config.toml
train_examples = 39062
noise_aug = 0.002
n_mels = 64
hop_length = 160
win_length = 512
task = "enhancement"
widths = [96, 192, 192]
init = "trunc_normal_002"
momentum = 0.95
max_steps = 29800
epochs = 36.6
lr_schedule = "cosine"
final_lr_fraction = 0.05
weight_decay = 0.02
Rows from block 9, named by matrix and row number. Rows with one number belong to one channel. Each number is 128 + 32 x the weight over its row's rms, rounded and kept within 0 to 255. All counts start at 0. Numbers have three digits each. After the name is the row's rms in percent of the matrix's.
# convs0: first 3x3 conv (model.decb.0.1.convs.0.weight, 192x192x3x3), inputs 20-39, a 3x3 kernel for each
# convs1: second 3x3 conv (model.decb.0.1.convs.1.weight, 192x192x3x3, transposed), outputs 20-39, a 3x3 kernel for each
convs0.143 078:099112107068088070121120132159128088157120096150133116109104099132132125144137129109103097159102173202096199074092107100129145162166160178151174129128137162159171101131204138150168132133104113120148075115137052115099102110156142128162200155143136106110166171154145150129158147143148131108104079014143128133100095088134165151136138096110121089086093080165175203117125113093078048133142119132115112169157120124140146101129154109145188142179146104135106109113089096096114100093107112111118089122123118136134108085066137153136120134117133153134
convs1.143 084:136140129149131123168148138089092081119125111103099087162134129153136140151155153119118152135131138146154184162184186178194199070091099155146170116121112088113084108094094083098084072128113172145158124127161118140172138114118139134139124133131183170193127126169105105142101095115078074083084091095158133104072086072142154146128170159112139141129154145133121150121113136096089070098115091134125070130113073125090100132128118160173156136134119096108108088089087086088087104113102073107097085125094107143106118149147109094127134101098125094077
convs0.144 094:086084091167160156232218208101129093118130122136146160128126142130128146158156174138117141139122134105063083087091083094088079126109096127135143159158165189193208157234217130191212114132153095117135129123118155150109101127117111146146076096099058103106098112119124120103072084120082083124083089132099089118102097130130137165077137109126157127152163117113135170150152177180169186108111090139109111190173142124139161149156150169169145142150097187178127247222162140111092163148133166156151185162126137138116175155135180156144170154147132112112
convs1.144 083:081083094096102112096106130124132163137146162146157189131138114128140115124136106100076092136121130130115117133113107129126129156155141144132101134149109154156096143148122167148127124055047086134118075128146103120144199173121138123113124099108116099139130111126146135131053050054071096103108144149095111101093111121107102100090091098108119118130150146102097133091091119137148140053061043115093077109105085116125130129131150129138168119112125124098114138115132117103079117096065145126124098142144140165158148146139155099095163138119152157154
convs0.145 088:120153147113118137102112141148170161107112101110122112103094112119122138124134148149106080180139095151064069105107109172131084178144101109111084107089094119131122047084126067113153123140160118101145250164154134106113091088090159144131213175156120138116065096132127117160054089123127146191180215222110086086136119158134184173074087082102114115104167162139167167096122160097106148066098130099144124131107101133142159123121124092105124133150150095149173067111128124116072167147125165153156111149140098138142060107124089107142145133147181168167
convs1.145 085:164164163156121115132111119105120122113109116117107083149133132144122117135119118133144175129138159120128168184142146178109083097081117130159126136165131060119133063082090074092109135134147136083152255115122195114121154142082164148118162143133097115127123162165138172155021027000084095076079124122120131162131107151152133143069115156154128158120132149135136149122111133120098128097123097093147124134167181153131116146151121219174136058117129093116143133096112093079080109111115105123152146093126165127100211149108044062053115120062083102045
convs0.146 107:159144170054083127120058126083128182117093126115123159086105119074111119121155177118111102075149126096103140101113137067120163086132194136138122146124110182135127123146124099131138122174177144148149104116127133148148143150153116122147131146144092114172106125148131129108097173103107150107121145160094175152124108151166121112124145099125148147085135118108119188103158148054066181151098145176130125090092110153131100176102068179172094086100133126113120097104110096099101101108155095097129134093027189165150152242147126105134131115149148161168
convs1.146 100:169150139079118129112136098213157181095119148134142142152134134160156142152167165051124151091138141090087104166168181138144179106106168101122163124129152145061106095098111142127167199138183175164115110162117094114152134150109140126136193107114131109112134144128132156152162140120111150124128181151111130095170047117078188147157126125109131120124152149149086177095131112153171127107082142137156139115116139110117136124126097171170145128128138178159188123101099076089105104102109109091145081170157078171179111121184153127149163122132121102138
convs0.147 096:081106112121155116098164147158181171139121166127099155143161160110124129106127132120080083121121127094100099101137145074112116057106114118108140142150118165166137109095124122076088149088076183169161122118130123118129122114128108111118105084091153156157170184195133159167193168205101072101127090126124089091106103117132126133213160184140101125160082122074116139122121124099130115131162126078116121120182139155121111138151136137119089120131067127140098141152100134151167116153141128172150133134154097108106109069106168195176116163171069114127
convs1.147 092:104032091143101155170114160110123093144163105099182098147157153145146145164156144103085143135145141098115100156173188109145174131151165165173168122144180100112175102109103081120119129162081160151141118135130120129100149130118158152107101143143137139132129127148128078069113126159123104103107068099093102101061113134076101174114114117122132160140107167156167120172137132197120085108156135103125140090127156128101078156122078176128103090096045104132083104119058188161154178163153126130113130141130086110104099136113134128096168166158195189166
convs0.148 114:142131120168123145129141082078089119118101150128121139147133124155148153159158163153159200127114067107092103100091112104142134065087077060103121111085132110164146162128129139134146122126134080063062108110108102099110151137138145125114148132131042089126119165150125183175136121149131125118165178161112103119130088115109153151140145160131102106153116109221191139144077143164187106138165156118113174115128114084084097120130114100103137154118112159123102167148147154159152158181168140142137137196165180094123148055095102136111091121123126112128
convs1.148 116:170186183162156102148126108111075076188147118170180153148178187148155153161180159189150107102113120125099083073088103133121108163138143184212127136108122191151135113075103157140127143177200077086085098124158127142110136094125136152145086114106078060053129123118134147137159132138181125150179131139054112161130141167100084172201162160124114112129116114170244143161062102107127136130188128158130163086112126182159145120131139151117149126129141101118139114129151211171130199167114223202144195119114165107134086179096149145159112109090127146137
convs0.149 092:093090135135113137175138201116144138160156139110147126113110132107103122082070087087085141114130084148156133083074110076092113109118126078176117162202111143194106172162166138137162134145140148197183116148128141144137129125129105127124154158155129161164096122116122123121158206182137166122134162179108117102152121146107106104184196153166173139108127126057118137153191144089124125121108092090114167173199134094062052114096098166162146195173153144130126136115126143150160143144131120139121143150118152103095103127048166143094123121125136147114
convs1.149 100:151080091125150137142144126127055136128093089089108077159147150161145152141128134094088103101169186135188212083069081111066081088080104093162168097141160068031075116126138097126145058096082146147121092099103098103152124148120136171108161163141127149107095114087135149097155135162110100097095103078139197111195073120171162143174129120111112071153141140165094085146120116184107068104147131114092139184176194124124132120157115164157143091110107120126128114120105192159166153137160167138166131166149149159149152161143065082114141107109148104106
convs0.150 097:103095093103106103073103109098167102127204157090190150119105100141112118116081094152157109090076065131095098150162236158170214135143163139112125148102104191137118114074073104068069117079074154116085182124096131119110134123151145127148161131152139142165102111132160191181109087086115090098091064098127127106128132090126132099158116123180126126147082094163125169143091149178106157137139144144173150100143132063139135070126156046077117176218188153201159197237203142127127126121128108108120107097120133111136120100122133124133143125114159151147
convs1.150 092:165187182117134127143146139098095116130132138072088086168127108151115107152120119153151156140140133158172187105107078120127098108107088120116095125102091164096071171113144128083130099101170102110137156138141100105102095112151060089108078094102103140135102143146150206188169130136138131148152137152140147148118108102107085118228195109113111062098102065175164125188177162154180194118110120121109108101109109086104226087128222076132208139187155147179126186235195144145138145133122105080072134126130131141168193172191118128102177182153194202159
convs0.151 093:113126160099117160086089130087084124111102117127109140164143109157136109130120107135118099156127086118115125132178188115113113119125111096117128121152137114128103111127098109132136063102142155170176188170163106108103123151132112131123144152148057103158036106151108150144113093111168133092223158070060066138122118157176162152154111109191114082234164128129156121133189137163144091066115163099122167110125167207142048152127060133147094166113057133121081109091033117138110122149120068094094124140129092111161154154201110112067120134100128170150
convs1.151 088:137130182156122163117114145134097118129107118111117139115119147118121142131128156125099115116113110170153144123146119126138087098125083122168126172177135151136105148193122160198136172148075089112087106112126090104139160135141172140139193180196114070098163134122153112085169139111157134091161145120093145175128168219129155129118131160114126116125134126120095085138124095122140114141131081138161114112146112073147075088160060103169048107132153071111114087107090131132143115128143124151150132157242113109179099064168167140052186153094168158141
convs0.152 103:107112099114097082160134101142132165132125154167132142099094103103097117105115139157195248132145227174145156255201177069067071117127125155106142174116159215150182126146173136152162105111102192171180088128162117113140181134129168157149174185192142126105118087081165123098098111105100116116098107116122105112118134142066123119070063047120126093147143129130112135165151197123101134171147153151142126166148100093117150068085121137123142147112109153106134164091123076092098121141137132144134163170157157126115125076095118119107132125094214194161
convs1.152 094:096095112121115135129107122131123114097092122061071111141146140127137136168168157133144165114125132131126086115159194069106128181140127135137104158173097213192080062066080148135130148151148181187122083122105193151126126108102089075066155136107106077082177142120153147148107120133126130127180163140111116134151144154129128130130143121099154137119151139204172123253206167255213174147096115168134145136127143088108124118121129078106166139102100160152173098107136076074061062068073074085101106120145132119154136125151166194187126168169141144132
convs0.153 091:081119177101147194149171192173179186132125168101137152157155149114119115121124125124117123101108126121140156052061063131129144110105163102099105120111112162160161102079048122083090101095112103100117117082078136117131076101111132149166128120139111114129135130119144182170186197170105115087090091099169183119190166113193162142210202199162140135188164186090134124053096098062110095110101136141136169106150166129066055161136143123131169069071139138133164160160167145158170110110140099120154080066072100084116085084101071088093142142159149158165
convs1.153 091:143158168077122102138162148107095139041078098035106117202210204171174168141128137159134124160165140131161140132153137132152141164183167175135119124111111128106109071118162069124132088140136185132074225129031135086090097131126117136109159156133159161086122122097120124125227255255152185184089108106150119111135078075115053102073089148143097147125088138155162185088111121114095115120147186106119166161150173160161147143136133128145125206145158141104118125134145120132169083100145072081115119130187164140160183138110083079095078089109129125130
convs0.154 110:131125148131155142119117140128170106106144146085067110094120127118144154113132136100123121151136098169145124125131144124151181118128135162144108085067065114056059149184181131120134107118141165135136121127133103122133160168169157155143136132133114062022117083066119069067126121057106112082118143116182186123192181129207203189179117084115119102138169148147157188129096106090047083114111122137146108108112133074084134118160210114142165099142086111131098112129108151144156117114119119128118116142255101109142134127106110120167109102152146147172
convs1.154 116:122167149114133135103096123198139131101163177111123110112104095110120136108135141164140147146151137176127119111089101090117134068100107114158150135153179076133187096164140080139155129182170122140124108121112152142095108115119100118090136151116099137130127125103159163145157142151112112134081098106134164130115124100138117121107139166103118120170130113142150119119122074139144082156155123123089103098116113119111204130152183123115138132154112127115072101109085111136119131157154096121111099087066096096131149172233146139092138160140152188172
convs0.155 108:122114098127107120133124135113130174139149165131143151086079074127130126106112121234184128118097086079071079145100115182128115178136131139138134105119111108125087093098110126115122126104137104140144099115125135156158127126129123113124139108108091092080054061037089083059104074096094105095134124099100113128136116125162149156082088108090117127096123119092086068100089080185133068106086102103115141114136174116091109103079077101110127121116152125110138139128151184165117172143111153140134098073123144138161159192145139142130122116124112090100
convs1.155 129:092104113138130136126132148088119119125103090158130124076090096084094105066068091115140118147141129159180195204181177198164162245222217107087077124115108116126123131108143144154164168138153163094088125048042123115133149156154119110113111102098076082083139157163122121145129130118104121124110139154125128146132156166117132125144146153152122096115105097093107132083102089111113107118126149118116130137143141128127125112129123128134129118104096097087081103078073137122151121123144105125160112080126137115082096120126147075083185125125111111133
convs0.156 079:167186172143166165079100116135075101143089114133112160085112122080111114060093101134140145144136121095119093080112114112125119144132136095123081118139089133138081102136165108112132116089112103127120119113107156107089054085125064103145092117133166093161095091138088113143023142102097172125158201124091136143109133124098138080044122137084134159122132127061133075072142091094148101123083147130128153136135138150123145137113155070045103115113135147134157145141184000103129037122131051103100160188135140152155158130132112117120126129130110086098
convs1.156 095:109131147148149156154140141067067092123122149154145169170143162173157153146150137115146151132176162094158161139153126165188162141185163165138130151123154133118148148125104108113090111124114082146189083112142086085075150132125155137132126133131119152096120157111143146128000039078074112145098138193162155153134134146083106119114141155125126167111123173140108117138111137083079112147118134146131132149116115166151145139136131119119107071108100069090106103130166094105102126156151101142150098062104119087142126098138054087147068097150061085117
convs0.157 096:195132117116109117116099126123102124122097125134137063127101134125107124115108113101041142100037149114064167221206167205168157188158152125147100127141088121114080154150139177129133148088094173189089184207124151169134104114169120107142157132137092161047106153073154183136150151148138123118138121091146130120130161136147170132129115105112126131103107110139161092154150125157151128118142146150151133135129088123116057147143121138151160084120147113114131122135159101138159122154127110131094128087119149143134143177174155146133148132109116076074
convs1.157 103:097123116133138131149133153157139087084133081159127108085054054095073076090082067202065137174089124130097120255180174170130161211159149149136102159151120127190153159085108144083089142100100052127160133157186091109134102093114141122181143108149070194157083098124093086137081102086111108093116132127139051130093053087070094077131126133142135130184175164162193121157173123077125136111084112120084109148095089091108128124150126143149105080101113114101118128116091111124122093127129078080098140145119143179118143162119123159133128152159122108147
convs0.158 104:134134147065109174104092125125125145107100098097092102117109108112118120138150159139126121099115122117123154210086075255204114167116100123123143100140175066101153120123115114109121154114140123111115151118097084121132148137112189160131127112094107129175096156156122149119106134133121132123077101121156168155103106152076089142131135087102123071085110103107137157122146128170137134142121131154112051109111115046101127121148158093139140156145135116123144147119112110121118090123127117153141163147160151145109178168118145125139170130129112105088
convs1.158 122:155185152104135134148117124096099137109124137131144142115129104146144116170150126120124147141139132173155139152134134255115030222130081130153161104119075078107074133114071113139134095130160116110085246133165218095175081116136155157149151145131103151142095112102081088063136168203128131149147159147109132181089108174091119113105168181124144149142106143149160147143200193127166203172133118156140109098140122071127127027107139067130136176124108140147181173127117071150209097133151116123130111133122069091048173119063085126182149135152115108122
convs0.159 103:152146136142123137106087131129126111157173125194228134115118111108113107099104095093091104155163157181176183160163163123116116122123165131143126136151132116150121126154126134155139167149176138170185114148156123159117150152143115116106143138139107139150120146173073057093158101104150090058255255116107099117117126155102205182153134136133115148095124165147162138119115111110132115151144130143150123179153120127110140132131141129175173130133111129139105098116093136137122104108089117119087103134143055093079119124100113122118115125122143144134
convs1.159 119:114090127092086125082091120127122141139135153188136141098097080077082065070079068104111126111100124210126177102124101131125101162106107122120148133123156125109126103087130108079142087061151100108132112120148121107128117132133122118120132132126126149153125160160079129150120138148149146138106144118136160114130132105200224157104087096103110121128136089152121107151104093155135115120133101137128097167146123105129144124148138125143116176170143226193175175115088141148173133140160138134137129158187106124133062098083127108122120111134108133144
convs0.160 090:138160160154145144162147121111146162105140133121151138111111096112117109107114105149112106113101100102088099109092064120087058134111068044123109103173123116187116177160169166145159143141146070102092094130138102119142153134113130117110129126115158111133158114158174118144047071094099117144124149191167126102181166145157154127122126148138128148180156171082134141046105132097147166135144126139144109115113076110121112113090072129111113143137164115111153114109145031082125070101144092115150142149169121126144176181180151144136132135130112114107
convs1.160 083:131147129153158149118147111098159158105166143093153128152148136148137125143130127182166155184158142152141143086069069141134135132129141086099128113120127108139150184168180165158158187176162111106087112141169093138179116149126083113095081086078117203141145192130100107064084091133129136182152160206134120098159123121215133129082148190120181207107149173108142147144164176152167165134118130139139116124124112140151094086134106037079119118098118126126165114139190104116138119136155116134128102081103123121118137141133167185176099130107062101066
convs0.161 099:118142135085117130081123143102144170136170194107155166182186194115118149079085119125146162113148174107113140127121130129115119161152154139118184102089160092094187145136149155152142135152124169141120117130129186183166116133166088114131039062067120133138128123127176175168133095073135120104107094089133120098119107062104126098167171132100137121076091080162156152171130128151114100114103099138141138099106112072133203062151238108160184110125098125152140161172161151118135120117142133142151191178175140143120144161165177185218138149167115140146
convs1.161 098:163175176067071089103090093172132148131081100077072079153166200156174206160184201131127147181181163173173131086116119160176159214222179105119168096117189090089156141121143152126128118086068107140152138140119163120087118126135092098089118127122153141098134128111093120122100136160121147170144150160132104093136107079118096079084131137088123142086086094115099114109097118126091106095097098147153133121110096131131179085109154099131144200179155114117083050070040117073086137091111162133156134136127127147145125153170132083081151101078194122084
convs0.162 093:162094161136133138105124113135126079147139097110163080172135123153114112133096104140100130112118107089087087106088118113093096109114106140106140150076135106084131091117130068081116108085103103114130130141183127161185129113093119118096116111097148109132136111140154094103113111180125141127121147103104128194093102121112124191144129132121133101146172127082047086123095138153148165073156131149084175107119131107107047138159118133130093159109073126126093061061047119104112118102127102101137085125149060087149051148184110108069098079060119117102
convs1.162 086:125110233105098124149124117126118183155138149071076047105116128115110121143151139126125131099139142172156181117122113138127146143147173210186098182111114120086132093137172108137203108103148072109126142178210140128114097081109098088100120114149155157131127151120153149126147167126135175122104133100116105126110125141124091151123125145118134084137157099090098111136130148164149158121159109129089168122159187118140077110161119080140116110099109115080050119063021115131120114113135140137168144158182134102155086126139127150152104110116086099119
convs0.163 116:059066069157172172114132146156220174109091150104124149117110116126117118146139138109079089122206149104079145109096100146143129157136122088133126142121100099132121142140115148124101125107105190169164144146136141128126144118118126119125118109115129119124122090113134107124167162196105129118153166155131118064152154116198164163187141144128121119154151126085142148167122097081100101107182100112041083099131122104085126117133156131110114178132143119088118157131151162168169126136134105116124078095140119154195090124142141119110100096108075080092
convs1.163 115:141130102158131127126130119117116151135163116131153116112122119116119115133130144108122121156176153081076110147157153159132161128158148167122142126123111108119141116147194111126134121136148127097115126123117165140157104125102074067083107099102105099095114116119172178147153164189119125151113076118159150115130167195141139166162112081170160137109115094161170153092091091140116116144153223136199120134131167125127133126105101042056081135120145109147144129127116119142147087084079052047041121126139100121142090105147065057034107084083192186147
convs0.164 108:120184114107145129136148135124141074155154085164142082132097108124092108105077100152131143097112113091135141122110123163148148134110111087105053098118083125149124172124132146119133140130142129118160139125160132104125134106100132125128118124125102102081123067074089026053113152118113132089142138084142130173165128160183119168160159105153140078165170095074090103104135124133117112143140127130151145127139138132140113144139121146146121098117124111148154106153146173148120161121110178133130247194107159148099175214147129095059147130101115118112
convs1.164 112:176187130137129112153132114077081191111134116110112058101118114107095104110095122195090181168080121191112117107088109124111112146165136205184197137125136106107134117153132132118121160073070113162126094152122066122087136109153123131168091120144141193070146165149114083147135098098130102123126120142178151112160104177126109182169167061133150032100136048056121134069069138094099190128132127141156133122126106138124115138109118145098137149129132149128131121098092048108133053088112087083114089177169105191130095170119131128126156143116149117111
convs0.165 102:149122129160147167113127162111134086111119076140149099112101082135120108168155136107139094141130096147113073126114098132127113115115098189088135166090138157092156071087152080100150128134175206078117144084129163104122180100120154089095146098090097122092124140136160155151132125118135142108157161087144131124117122141067100117247035190161038143148031118160115123141108112136102114148148121142141119140134133084242044096214035102197022255079107255113121255119153117125135107132124133149139051113076075115081111115095134107120134121113119109093
convs1.165 081:181146163134127146115126117118117096198137140202121128150170148155175152167170151137173154137167146137165139092081110115101115147128153124143136115107108160137133138064019166083075161090078063109142083120160147140153173125133175128131131110102122119162151141160133131131039044038083095087094109111149128107108116089100111085255255109164158080078116042112134131151128115194148129090077100101108111092101109106083121089075131067063118086093086111127113170185158187171141164163129156176128165156109136143117136173164068108127126156157156179171
convs0.166 105:154133117180145127132109113155139155136120140110075145093117131105130160098113150117142124122126129174167130148144112167160152185154121104137114135155119126126100088084152092082143092084152133114094139143130130138120127105099126109102135126117131113126105119149100134131127133171127097135191130165121141104119148076129160070173124118104091085090080072111095087135126126129116144181144081153098023138087042122097066144143206104102161096101125112122164101149243151157166117123144110122133142128145137128127115073094118092131128108134089101128
convs1.166 096:148130104159127118114122111135124103135143120173152191101123123110135118089124096098094127117120119109111098143106050121121071105133120125130108117122145108132158161134054144118048078073028161114094188130071207185093154145140143130137131123153107119134131166142058139117100123125116125130123139140143127152155159177195251234148121137162115158166126149134135127166149123175176183170138096175152098160113065106100160101087158149110134095117114065071056121129156115117130106111120091117094126113086128090098112080115142132123111097117081076108
convs0.167 090:168124099111117060146106086126121131139144142158174133110132164087125157069117150156154103079148142053116186179168149143153172118118139182137166144113150136103107103106120135119117143128168126134086090123086066113094116145115112134114107124117100106154108115131097134129068121142072189163040233186082109096107084069146087079154134116113124134095117135097094088121141097087109100135129108165084098105061033178152109187135135218177163086087174108112161109127174154126128145116121103098100086174167082142153102180112114110134066094150055105149
convs1.167 081:180172159133141112106108107142104102107106115108154151124155152130144157130143166152162171081102171104098183184181159129102104194136124178142152203147144216181170117152182103135164103156172179130118127148106147144118161110102160123135167157148122125094142154147128109131071136146060132149139163172173133078187171126189182169149130148166127128157112091186122137115121141123122189171128053221147100191134089151082136214093119178065054140088068147128124133161186192171167174148118143127101159101098141128151078092114142125103085099103114141149
convs0.168 106:210198207185183190162163167122118104116104092108101096089089090101099102122120124130124127144139135154141133109104093119117107118114110118113115118111111128129127105118119103118120107116112117125135121135146128144154255255255228230235138137139071075081089093103093095100124126133092096105092095098099099108105105116104102119122127139133137151151157170100104106114118120131136138148145148158156162149150160105114123087097100084087083134139117163169156149153149129139145114127136118128137124125125119124131118120131122112104100093088116105103
convs1.168 145:137132130161159156120116113100110127114129146152159171118118117116124128115122126123132135108117116149147144143156160107109107098090080133124111194185173202203199154151137127121116126120114089100109115119122160151140115120132051063083021038069127122123101094099118114119152153145152150142115114110158162170136142154122134148138138136123133138132143151103099099122115110139132126105110120135135144152154156131162192120182245113172232180181178135138144130135144103096093139131126150142138119122127123123127135134139098098098153145137145134126
convs0.169 093:134132118161159146132116099129140135132128136181146179103106108107108112140146160092105116103125121119142137141114101106080069140129127141134118139158139109142132121112111119137166111150194116097089115107095177163146153139129135119106092090071141149157094108109192193158158176174120133127121127125121105088122128095083136098170188176115122097084114093093112110119137140166180200108108097135135129155111099140119090088080080150167186030073092082120173161176255133126122115118119134127119116088130114080091181122089088109096081099097138129121
convs1.169 100:125107127113096097162134134113083103127125165143125202155158160165157147174166147068101091074101106167174187115134136124133117158158128127151151101111109128160121080059058102091115132151211090104102113140139120151169100105140103104138103100105129138092115140118102153159166182200136150155100122121144145167107118127163178129138148136148140122144138128089086111068088126112121176162149105157132101125114067112145153155163172113118121164161202180172235200153190139183197128169180114142125107104102145138117150177147155158180146126136193182189
convs0.170 092:090102149105112122131101099017072094033075136066097120160115069163128083147117076109128142129138110126141134165140111095110107103110119160171147169149109200189129159102131183115137167106143149133142094125156104109109158122100173131082169133096184162120186166124152121079111124145103120134087109110083131121088127134086119116112135084064121085120181130108142127114133118124149124104142107113115131086107105104145154108141109140120095104109113137117116140130122073111124080119123088123122112144110108128122121160143178110075161101069154106084
convs1.170 084:098087135119129159135129164156145117126142123150160146108105121118120139135135152103100110126118110148137100115158135118143110132143098129116137165147129197176137185164156156137132148139124095084051073087097198150177140141090127140105121101062095115079126127097101111096090059091086075110086079134165146173127118142122145143195132114115138139138168179099117122161150127194145100123152135133147139112144146025083036010081065000054065151112136196131142168111109145139121111133120115161132106122170115113149076067080140156137162160111203189120
convs0.171 108:156146132161130132180172167107109093134138115132132101176173164139136133117126124152123133141123127129162190075087058101089066143137130125144121137142141134147152145190154099140131095133126110133134144142146138130137143169148148169147169179168110113098095118117035057068141115138137131136113107111117102125152150161177159171116110132148143159165158192139166149102123125037062051090075073127104112172161146143140171134146135135142144169145122183165141107103086073103112090109119088105115151122139153124138153107146082112115094113106134140129
convs1.171 104:043059083104109116107113128121104115109105100084082073157161167137139145111120121132111120105118127071092094118096098118102107102108107118127167111116151094096113075074042127106068144117066114131126134142142123131133152135115130127111101094076095122159085101126118118131118096095115103097098088081074116124123142141098088081029059076102125129136139145149191169103107106055062059124130105084089103082099104097108148054095164057105191098111117099115125118131137107113099153144124177181160093100114126119149150141154141140140132131119095100083
convs0.172 092:115184132151158139110136142107061163143200123148106117109119100137131122103107101131251141162104142134183154134131132129120125111111112158141148099125133112083078187147165143161150104101133156159159143127164088127155112088110095105122116108125103114113108152162121109125217132126147136122103091095122105131113129157130084128168099138115127135100085103190152094112156138114118099126039134097124116154112127091109140112127155115126126101096106171157159143146144102107113090087100093096103223165115112136142123128091166130164215181167152132136
convs1.172 108:114206111137122145156119117022156164179145165144079127136157151098106093103094107109191109127140110104114125165151201155195166176153184139071134128099153114125127100095130114170144129103131118167131085078131119145138129120124094130119076095112115115142149140126114106093198189186107088110126151123154108167152169104167125108154108165131139091125105095117179123173164126093108050236167186122143156126127106147084146141137130130075125188188158138092098113137107162153163143110116079058056176135180107122150108104083143107144069052086086106118
convs0.173 089:162156139130117102167159137114131105168158149155148132114118138093098106066069067123126109114123103151130096124140152139145153149138128155172178164181181161180190139023078140068076139115079163146144069069076104103107167116143169135150172155160160135124137150140132146157138169147104137134082107110133141139133143128140154138255179127203152120142109078107074082100093099090106104125118098172126131166149133131197222112123141093077099158123118126126115058101079126104103135130145125122142047124103070112086103098092148078081155109118136119098
convs1.173 096:141150107135148107113115100098134079120124119128135135142140124121118109096085066108142148120133131121148145189201184175167146180169144151133141152124110146106091159082088136104096099100090164143084107143132049115144181103052166119085139123094120128140096106112101115122080075075121120124139124131145099103132109114153114122255162035150087055114105115108141180096107156082076112077087109121125126135168157145157176133130153137154178121127110148164180078108140099104096153148115146138106188158112134132116091098078079094172124126171143145175
convs0.174 113:102107098111107093081072064113042105125067085139089078206213201101120107082104097096113112095116104094119080138139126157151133211201196130129125105106098085090091120126138097109097097104059103100116092089106151122127126131116123127112148153136146111129217151166195127150095056099091078097080091099081081070121132124154123122189149109160136067166186123181167163147147141129137134147119127148103116128093103090130121143161152144176200155121170154105162101047100146135125140117116134114121116106127101133141130176157152152183088067094119100122
convs1.174 099:115113113100090092128111115057051085117112116131126123138154162116132144106115123105108111103095098105096104181160158184159153229186164119085105135098099153120098174177153148142120179171172163146151142147161154154184152168159127143146119130126097087045131136133139149173223226216162197187134166158139142130112138129093123140148094081113097074135146116095099100096134163111133160113102107117111117134123109041076154091116166075118170236200227255232255173138181160152185178157200186173210128117157143117131146131118122101136106091106140134118
convs0.175 115:080105094088098106075097122130123134094112112085092098130101071140112086115084060173117141141104163107097093214151100125097081089095117169154108160135099138102082153139136115096123102105130203126141156134164149132170148120138160124139137114124154155199120149191098119158091083140087096142061089131133105128092100102082101127206163164145115106110087097127134142143128123187159141093095135059105129120117144099068032144098065144121108169137126131116122146125128137137148130125137141124114118109153088118132065115114146105114145103125148118123
convs1.175 094:111150143109134199134115142128132189146167202132115148158135124166134121167134128115132160139142192142125131127114152136140144152128134155123054160115057179110023150171186141144156089091115100117107084081118203123108131125162141125133143107078110156139119136092135130102176131159130107122125110110093111185140152138147150131244170133133111090136120100066137121098157154156160106116112113126148144115144138139133148115130162129147163202208191133135120154145088157175170112115131148137147136109121169131133154117115098107121134135147186154158
convs0.176 098:055067059132149148133154139144102075202130081198135116140137136156146137159141126134122130134131083129150118059078091076123147169193199097117133124117141172150176121140139098111104116113098067091091127121122169137126084079086130127134160166171077111083097134122113125143090103081128126114076075082060063082145145135182162118102100100172159136161142116133168180163178163086097105126108109127123131149134172182123087160115091149129138112085082163164157178183156117123103094105089118137122063049049149133156189171197096110100144158147152162159
convs1.176 094:110112103105098091085075070094085138111113139098106128180172168180176174153149139125122119124117133110093103220226212156154145139151164096059035180121092172120068109104102143139144171159163170128070137121074105152160116125103097098072147133100097077091086069080137128133135145157110129144130131141145157138181175192116150145111131127132147134108093072170131139156144147179170166156126172132102146124119144162141132176149129171132135121110106105105120089100129144173194181197213213235251120078112178136154194159154216182212192151174108099138
convs0.177 093:121154127149159142137153137083156140092157125084186141124147159116137161113137167130145102151171075161161051079104114119104116104100141157187124170175097131116069205111086123089097068092110096159169113147151123164134161143122133132118117143158116131132143109084143128050088037092120029098165069106114096157154115146141101151177115105152107129127083130126156174077091109073061091114149141136139148156134158157154121152153125100123131150152158145145132136153131157147194131125178100091128138118144071093175084095189161116159141115172137132177
convs1.177 081:150152113146156112171200164084101174103120147116125108137116124115113125118111126144143112160141163149130128114099168105089103068066110151144154128127129098120144156178170145147169190139155104138138120132114058145190150183119094170136072139145129192164131127110136106091115100047078098081092116089124195199139126156210154122152163124134120099167153107110153178079112157111108112144097114124117128122120144112109120111123128074106124122147114140148137145130146159161176170163149122115114118120236100080182107063153048108132135137103151174160
convs0.178 089:143135138124096102152124125120105103132137146142122123120105119150129141134112123149111107125090116157165175122110104101071062104094100111102111136135134135152142160141081191191136175186129183151103172150119166153130137119100187162138183157153117140158131141155121108103138118127148123116157138113143130145121103098079084101075108092067095100083114142094103102063071093063070083125120122113113125129119128106113081098152167103177226161151140155148130111111101069070085092100108078093086143152150138140132142131130114096085151143144146152156
convs1.178 094:102101106123119109168143120100093107127127136157142140161143119144133112126127104193194193160154147147129116125106070160138105146143131109126112101114106136145112165147137144129125129116106117171211096107128116099098102090093138124110112122119132145161104109124077080096115123136130130141140135137087105105097125123133147151063099101124161147176198190127112079145113086137108086085099073119135119128165134122123186113116176118117166063075071034041045159158182146155161177193216150169163121113112115101094154143117106109080080099088081101098
convs0.179 112:135132159169136154161159102139136133146132108140162122103096100118120117165173160152158165166167126137176121092129148077121116105154129084151094083173123065187132085159105088173104096203113137138120130125146140074128119076085097094111117135143192161090165126096128078100163139168113103153067062181135128155110105122129058100161115093159119109146110137111152132119152163152169104158122095126143074089115088167154152188165156184114145154134113153122100185147123134173156113128122119096136099109103126104092106098103130118081134123091153172155
convs1.179 103:135171159139159139101132118123095125131125155109148140166145143163140139156126146088098137061106135133218208158120105157170153190197174103085097063070107106094096111140148142186140181228155119136104076074073139119133155151144146147149157157146134157111115136104098111138154190199164139131128087099178118084135096090137075120174141154116088166092101203118120059146112081129094113187157140172136123151149139166157115129140128104121154161136109177150135087099121089093157038107164108153145162125123159130157082114173123116112090063077170127055
convs0.180 105:162165177129136129129147139129131085125137115102138131148149155152151156139132132090104133100117150096108123112120133135130101082095090145120143152133153109116121135091143145116179147114211098105139167149129063111101119109130099086108079079113175191210091141153095146153126118067159125076181132081126132119146164152132137107090089089130119107097113095110130153075120170117170214109116107152139108114101082131139061125142103122181240150139153092122138119159151177151125184144128159129125180162098170108071121117104098083097155132153118109159
convs1.180 091:169169149114123115066081098081088103112109136171163211189201222189205226179193191130119128133131139124121116104092104103092087130135120113127144117105100132097098166128134162098090146077095034063082161154164074155208132111113160145148119102098107083057152136110213210193106080079136107098101083080123113101155117099146119132145134112188162136143108089080103145075091152121171255142150142141116114124116138086137188072146201094160233021088130021086157164227255136112097161117086184132087160152136137123110147127091142114138154133133148143151